From a checkpoint of a small image super-resolution model: soap at rate 0.0029, 48750 training examples.
Rows from block 2 of a small image super-resolution model, named by matrix and row number. Rows with one number belong to one channel. Each number is 128 + 24 x the weight over its row's rms, rounded and kept within 0 to 255. All counts start at 0.
After each channel's rows are labels from the 100 images, of 14976, where the channel reaches its highest value: "responds to" is what is common among them; "colour at peak" is the nearest of a few named colours to the mean colour under the peak. Only what is clearly more common there than usual is listed. The data: scattered letters and digits in many colours. In brackets: how many of the 100.
# convs0: first 3x3 conv (model.enc.0.2.convs.0.weight, 96x96x3x3, each kernel summed), inputs 0-95
# convs1: second 3x3 conv (model.enc.0.2.convs.1.weight, 96x96x3x3, transposed, each kernel summed), outputs 0-95

convs0.94 [164 145 123 117 141 125  95 142 152 131 102 125  87 163 138 143 179 160 118 104 159 103 109 147 114 122  95 126 137 135 138 116 102 150 141 151 118 124 154 162 129 151  75 139 136  97 155 163 157 149 143 123 163 130  72 119  92 142 118 138 177 183 130 122 116 137 128 116  97 154 103 151 180 131 161 161 119 142 144 110 133 137 119 104 151 114 107 130 114  88  92 107  97 136 112 133]
convs1.94 [103 113 118 118 105  64 156 111 117 138 198 117 161 122 131 129  79 121 130 122 127 151 136 111  61 111 163 117  94 154 112 128 118 123 144 106 130 113 111 130 139 124 180 111 142 117 104 122 142 112 138 111 107 114 130 110 128 113 140 140 100 120 103  93 159 139 112 112 116  92 148 131  58  93 113 155 123 133 111 105 104 101 170  77 105 144 126 127 114 130 135 113 134 108 131 165]
responds to: white (56); yellow (54)
colour at peak: black (88)

convs0.82 [115 178 104 144 160 125 136 111 140  85  98 103 135  98 117 163 104 111  89 153 134 119  80 168 126 110 120 101 146 119 141 121 132 112 130 138 123 132 140  99 110 140 129 134 129 114  72 147 115 117 172  99 105 116 133  88 126 109 152 112 102 118 111  89 126 155 107 117  66 114 142 107 165  95 132  85 101 134  90 109 120 126 132  81 145 102 118  85 169 106 108 118 146 129 118 131]
convs1.82 [141 126 137 115  72  93 142  97 113 167 146 130 118 115 137 158 158 114 149  99 121 112 140  94 105 126 106 148 105 133 114 140 136 130 135 110 167 140 105 143 137 139 104  97 113  89 165  99 140 114 123 109 106 136 118  99 146 144 107 136 157 162 147 124 124  91 145 151 118 165  58 116 108 151 114 143 101 117 134 129 120 139 114 192 150 154 100 151  76 166 161 118 129  99 138  92]
responds to: black (70)
colour at peak: white (71)

convs0.40 [123 112 155 128 168 140 142 141 139 146 128 137 133 134 196 125  57 144 152  68 138 165 146 134 133 123 125 124 125 131 146 150 100 104 140 116 101 155 126 141 151 152  82 121 108 107 117 139 131 139 137 179 143  90  74 108 159  61  86 121  94 140 100 141 101 143 124 139 128 136 140 145 105 121 134 113 123 141 180 112 143 127 108 140 125 124 120 148 113 107  98 102 122 109 107 131]
convs1.40 [100 112 121 137 180 139  90 100 154 122 102 145 115  89 135 108 162 125 145  97 124  81 111 112 126 112 130 137 167 114  78 139 147 173 116  94 145 138 111  96 118 127 113 116 121 102 174 145 121 102 149  88 150 122 135 135 160 124  91 153 102  50 100 120 115 105 110 106  91 146 126 141 114 129 145 151 132 149  90 140 150 103 153 143 118 142 107 142 135 112 134  91 109 114 149 115]
responds to: red (94)
colour at peak: red (46)

convs0.76 [124 121 104 113 111 100 162 151 117 140 130 136 140  77 119 172 105 119 120 118  83 151 133 128 100 142 116  76 115  99 112 134 113 125 135 121 154 125 130 139 115 144 137 115 134 118 102 101 104 129 113 117  91 129 148 117 156 123  84 119 175 102 116 103 134 167 168  87 120 127 126 117 117 178 107 122 113 127 161 173  91  90 113 113 198 143 116  83 134 130 134 147 108 154 140 171]
convs1.76 [127 173  78 148 134 153 104  93 151 138 144 137 122  91 158 115 126 155 116 105 155 116 146  88 113  82 116 142 102 155 148 106 132 130 137 126 150 127  99 101 102 121 152 141 103 107 123 111 113 130 127 120 153 116 141 159 120 131 181 159 108 145 157 122 105 111  93 117 113 134 110 118 118  85 121 138 109 103 141  89 129 117 152 185  68  96  95 170 126 110  91 148 142 117 128  93]
responds to: black (56)
colour at peak: white (73)

convs0.3 [114 138 132 143 164 139 157 165 130 127 109 154 122 134 133 164 142 104 150  95 151 111 110 100 128 162 128 175  85 166  94 107 121 125  90 118 117  99 147 138 128 157 139 165 144 168  93 141 110 158 151  93 109  90 117 129  94  78  99 142 130 174  79 137 132  88 170 117 127 127 110  90 103 125 131 173 121 111 106 152 116 139 117 134 127 114 125 135 139 160 129 101 155 152 124 138]
convs1.3 [132 144 137 131 125 139 128 123  88 138 165 143 104 136  87 105 136 177 109 155  92  85 144 126 123 128 141 103 169 129 102 107 143  92 150 118 112 127 118 130 164 125  75 111 133 120 169 130 149  98 125 159 159 108 124 100 139 136 129 122 138 146 110 134 147 158 109 138 102 122 114 191 164 132 151 126 129 157 100  76 123 153 129  92  69 138 140 103 148  99 131 130 123  67 126 137]
responds to: red (65)
colour at peak: red (49)

convs0.91 [130 137 125  74 114 126 119 129 137  94 114 142 145 109 155 148 144 126 107 124 136 120  95 139 146 103 102  92 159 107  92 123 139 113 109 123 123  84 113 172 169 180  75 175  89 133 113 132 122  80 127 117 132 122 122  89 118 147 152 132 102 120 146 118 135 119 176 155 127 117 152 110 112 120 108 112 126 170 123  72 144 162 130 114 114 132 153 153 155 114  99 114 114  80  96 120]
convs1.91 [134 104 110 163 109 128 124 124 159 133 157  99 146 125 124  67 131 123 140 141 120 139 132 144 144 115 176 173 139 126 113 122 136 110 120 137 126 125 146  86 124 147 162 140 155 139 137 160 147 142 162 126 148 121 124 144 160 100 126 170 109 124 147 104 113 140  99  60 140 130 133 179 145 101 129  83 109 137 116 164  94  98 171 164 186  97 136 128 115 164 108 130 129 124 166 127]
responds to: blue (41)
colour at peak: blue (26)

convs0.89 [128 178 113 133  89 112  91 109 153 139 147 122 175  93 144 143 108 129 113 123 119 124 143 111 125 144 143 107 147 135 146 148 127 124 115 132 137  79 142  92 108  80 132  71 107 152  69 117 143 117 113 142 129 173 139 139 149 151 123 131 128 126 124 133 136 114 152  93 155  99 178 154 110 119 120 121 128 131 114 139 125 130 110 134 142 120 124 203 114  86 119  78  90 110  90 136]
convs1.89 [117 147 114 104 133 148 107 117 128 153  95 127 115 130 119 123 129 119 148 136 142 131 104 103 116 125 144 140 119  91 138  87 141 132 121 111 151 121 108 104 123 174 142 135 113 161 146 234 113 108  89 141 117 116 123  99 111  93  99 117 104  89  93 100 111 149 109 106 113  99 107 151 118 103 125 170 113 160  90 115 101 146 109 133  69  96  93 136 134 130 144 143 135 112 156 121]
responds to: blue (99); brown (40)
colour at peak: blue (78)

convs0.9 [118 121  86 131 135  96 121  81 146 106 113 114 112 101 136 131  98 155 148 123 177 110  60 153 142 142 116 103 149 131 150 103 143  90 141 130 152 126 144  85 135 136 136 122  99 114  86 126 177 137  78 128 111 128 134 189 143 119 118 108 101  98 148 133 135 105 128  99 132 175 110 134 115 116 161 168 182 136 134 116 126 102 147 128 118 104  75 116 125 140 128 112 139 140 120 121]
convs1.9 [140  57 165 136 142 132 127 134 152 118 154 117 123 132 140 148 116  61 116 149  77 104 130 151 117 120 114 139 119 115 101 153 102 137  92 142 112 121 103 131  91 105 123 124 152 104 122 111 136 127 162 118 152 108 117  81 132 147 131 145 168 123 112 128 127 119 123 142 137  50 130 113 133 140 101 100 143 107 133 148 125 155 128  94 208 127 153  83 125 107 153 134 128 121 116 129]
responds to: red (100)
colour at peak: red (31); brown (26)

convs0.42 [164  47 101 116 137 125 128 133 113 156 149 139 146 150 133 140 140  98  87  87 169 110 139 132 111  70 131 112  99 105 132 102 134  87 124 127 168  94 126 151 130 133 103 139 167 136 125 133 145 135 176 154 114 157  73 140 122 131 176 107 132 177 113 133  98 132 166 113 151 122 145 146 154 105 151 136 138 125 165 147 128 103 137 122 148 131 123 112 106 101 127 129 110 104 129 128]
convs1.42 [144 143 121 140 146 100 156 140 134 106 123 128 120 106 107 130 117 154 147 114 124 161 119 126 186 176 141 173 119 139 131 134 127 154 134 134  96 113 107 103 162 106 109  71 104 106 148 160 121 102 117  96 147 112 182 107 115 118  86 156 131  75  80 130 116 107 120 127 134 160 119 113  99 138 143 165 127 107  83 111 164 148 146 120  74 127 159 151 136 131 140 110 130 157 108 121]
responds to: red (71)
colour at peak: red (35)

convs0.12 [ 99 142 150 153 175 103 142 122 106 114 121 124 118 138 185 117 108  97 115 125 128 137  90 105  70 121  89 169 107 126 106 139 146 109 103  97 118  83 112 123 125 149  93  96 175 144 123 119 130 150 134  80 156  95 122 123 147 115 144 107 134 195  89 149 132 128 103 129  84 139 110 110 162 129 148 167 125 131 149 159 153 127 129 148 101 143 118 148 114 134 116 120 133 138 108 154]
convs1.12 [116 132 128 131 148 143  79 143 112 140  84 139 110 136 133 124 149  98 133 109 152 103 142 134 182 139 155  98 135 151 145 125  94 168 141 161 133 178 111 123 150 136  91 193 109 137 118 147 123 122 139 173 121 119 147 125 133  67 117 121  88  70  91  92 105 150 160 117 148 132 125 142 127 168 120 137 124 146  96 117 122 122  98 110 135 139 111  90 143 123 168 106 109 131 138 120]
responds to: red (87); black (43)
colour at peak: pink (44)

convs0.65 [139 101  85 105 176 139 150 138 129  76 138 150 102 156 120 153 146  87 169 101 113 112 116 115 108 122 122 149 121 132 128 137 146 143 162 148 132 105 125 159 187 110 104 120 150 124 131 109  99 144 150 149 128 104 131 133 127 113 113 116 163  94 110 128 134 154 106 117 132  93 143 135 123  92 106 139 147 136  90 185  64  96  96 139 105 122 105  78  98 119 118 134 163 104 132 139]
convs1.65 [149  94 133 125  66 125 127 146  84 137 119 103 119  74  96 122  74 139 104 108 103 135 123 168  90 102 136  96 115 106 136 100 106 111 101  98 132 131 134 135 119 113 142 133 144 103  91  65 117 123 114  82  67 132 129  73 127 122 151 106 113 113 152 109  96 106 109 117 117 137 100 116 125 137 134 116 100 107 120 108 130 153 146 104 129  99 114  97 143 114  99 105 115 116 140 138]
responds to: white (42)
colour at peak: white (74)

convs0.48 [111 180 130 141 126 113 136 103 143 139 141 102 175 131 136 137 107 122 148 113 104 116 145 137 111 156 124 140  77  90 139  94 126 135 109 132 123 136 136  75 148 164 119  72 116 151 111 143 128 127  79 140 123 147 131 135  94 133 146 118  92 172 112 136 109 119 138  94 142 124  95 144 178 176 130  99 130 112 163 127 148 113 160  79 180 146 129 139 110 131 111 128 149 173 109 135]
convs1.48 [127  87 104 107  96 101  94 117 116 126 168 130 100 105 127 105 100 149 147 134 150  99  78 162 102 113 121 102 152 104 104 123  80 124 119  84  93 123 116 116 112  98 128 108 142 120 121  77 148  79 142 110 126 122 119 119 141 126  99 131 133 109 140  98 122 139  70 142 115 129 145 108  94 115  97 125 113 164  94  97 131 136 115  98 100 153  93  76 120 150 136 104 107 101 142 126]
responds to: black (68)
colour at peak: grey (32)

convs0.6 [126 126 138 119 121  80 141 120 114  86 111 104 128 139 162 154 140 158 136 132 170 124 141 154 152 109  81  89 155 131 122 129 151 127 115 144 159 142 123  92 190 137 112  78 114  67 110 138  73  75 104 132 173 141 117 124 117 129 137 114 138 120 129 140 126 127 151  94 103 158 139 146  98 159 147  79 128 140 134 122 172 103 136 125 157  93 133 113 130 140 131 123 112 154 124 123]
convs1.6 [115 158 117 104 133 128  80 109 126 146 171 106 145 114 110 152 127 145 100 131 134 150 173  84 115 136 137 128 131 129 102  94 137 133 150 109 125 100 132 154 150 144 120 127  97 136 121 143 145 135 111 100  98 104 122 116 119 115 120 104  84 149 117 104 118 156 179 112 107 120  88 157 141 109 131 195 105 124  96 104 108 156  90 124  52 122 113 174 122 146 113 116 122  91 135 151]
responds to: red (97); yellow (40)
colour at peak: black (81)

convs0.41 [116 155  59 104 141 119 103 181 137 139 131  80 161  81 148 125 118  93 122  82 142 119 106 137 144 122 150 149  97 139 113 108 107 110 118 154 138 129 141 166  90 150  97 138 103 160  40 111 125 158 103 137 131 117 140 106 124 148 152 152 110 154  98  97 139 104 147 112 121  95 114 119 133 165 130  79 122 111 119 140 132 112 113 146 129 113 135 111 139 126 128 140 137 115 137 124]
convs1.41 [148 130 151 165 128 180 141 127 120 147 129 156 143 130  98  95 108 184 105 136  89 172 150 123 102 115 143 145 125 127 145 162 129 137 134 120 105 130 141 118 151 105 140 107 141 122 149 132 128  92 157  99 158 166 124  97 174 130 108 135 138 128 136 116 119 105 162 121 103 154 155  87  70 123 140 158 125 179 106 100 108 144 175 117 110  93 158 124 131 126  95 122 115  96  88 133]
responds to: red (92); black (44)
colour at peak: red (44)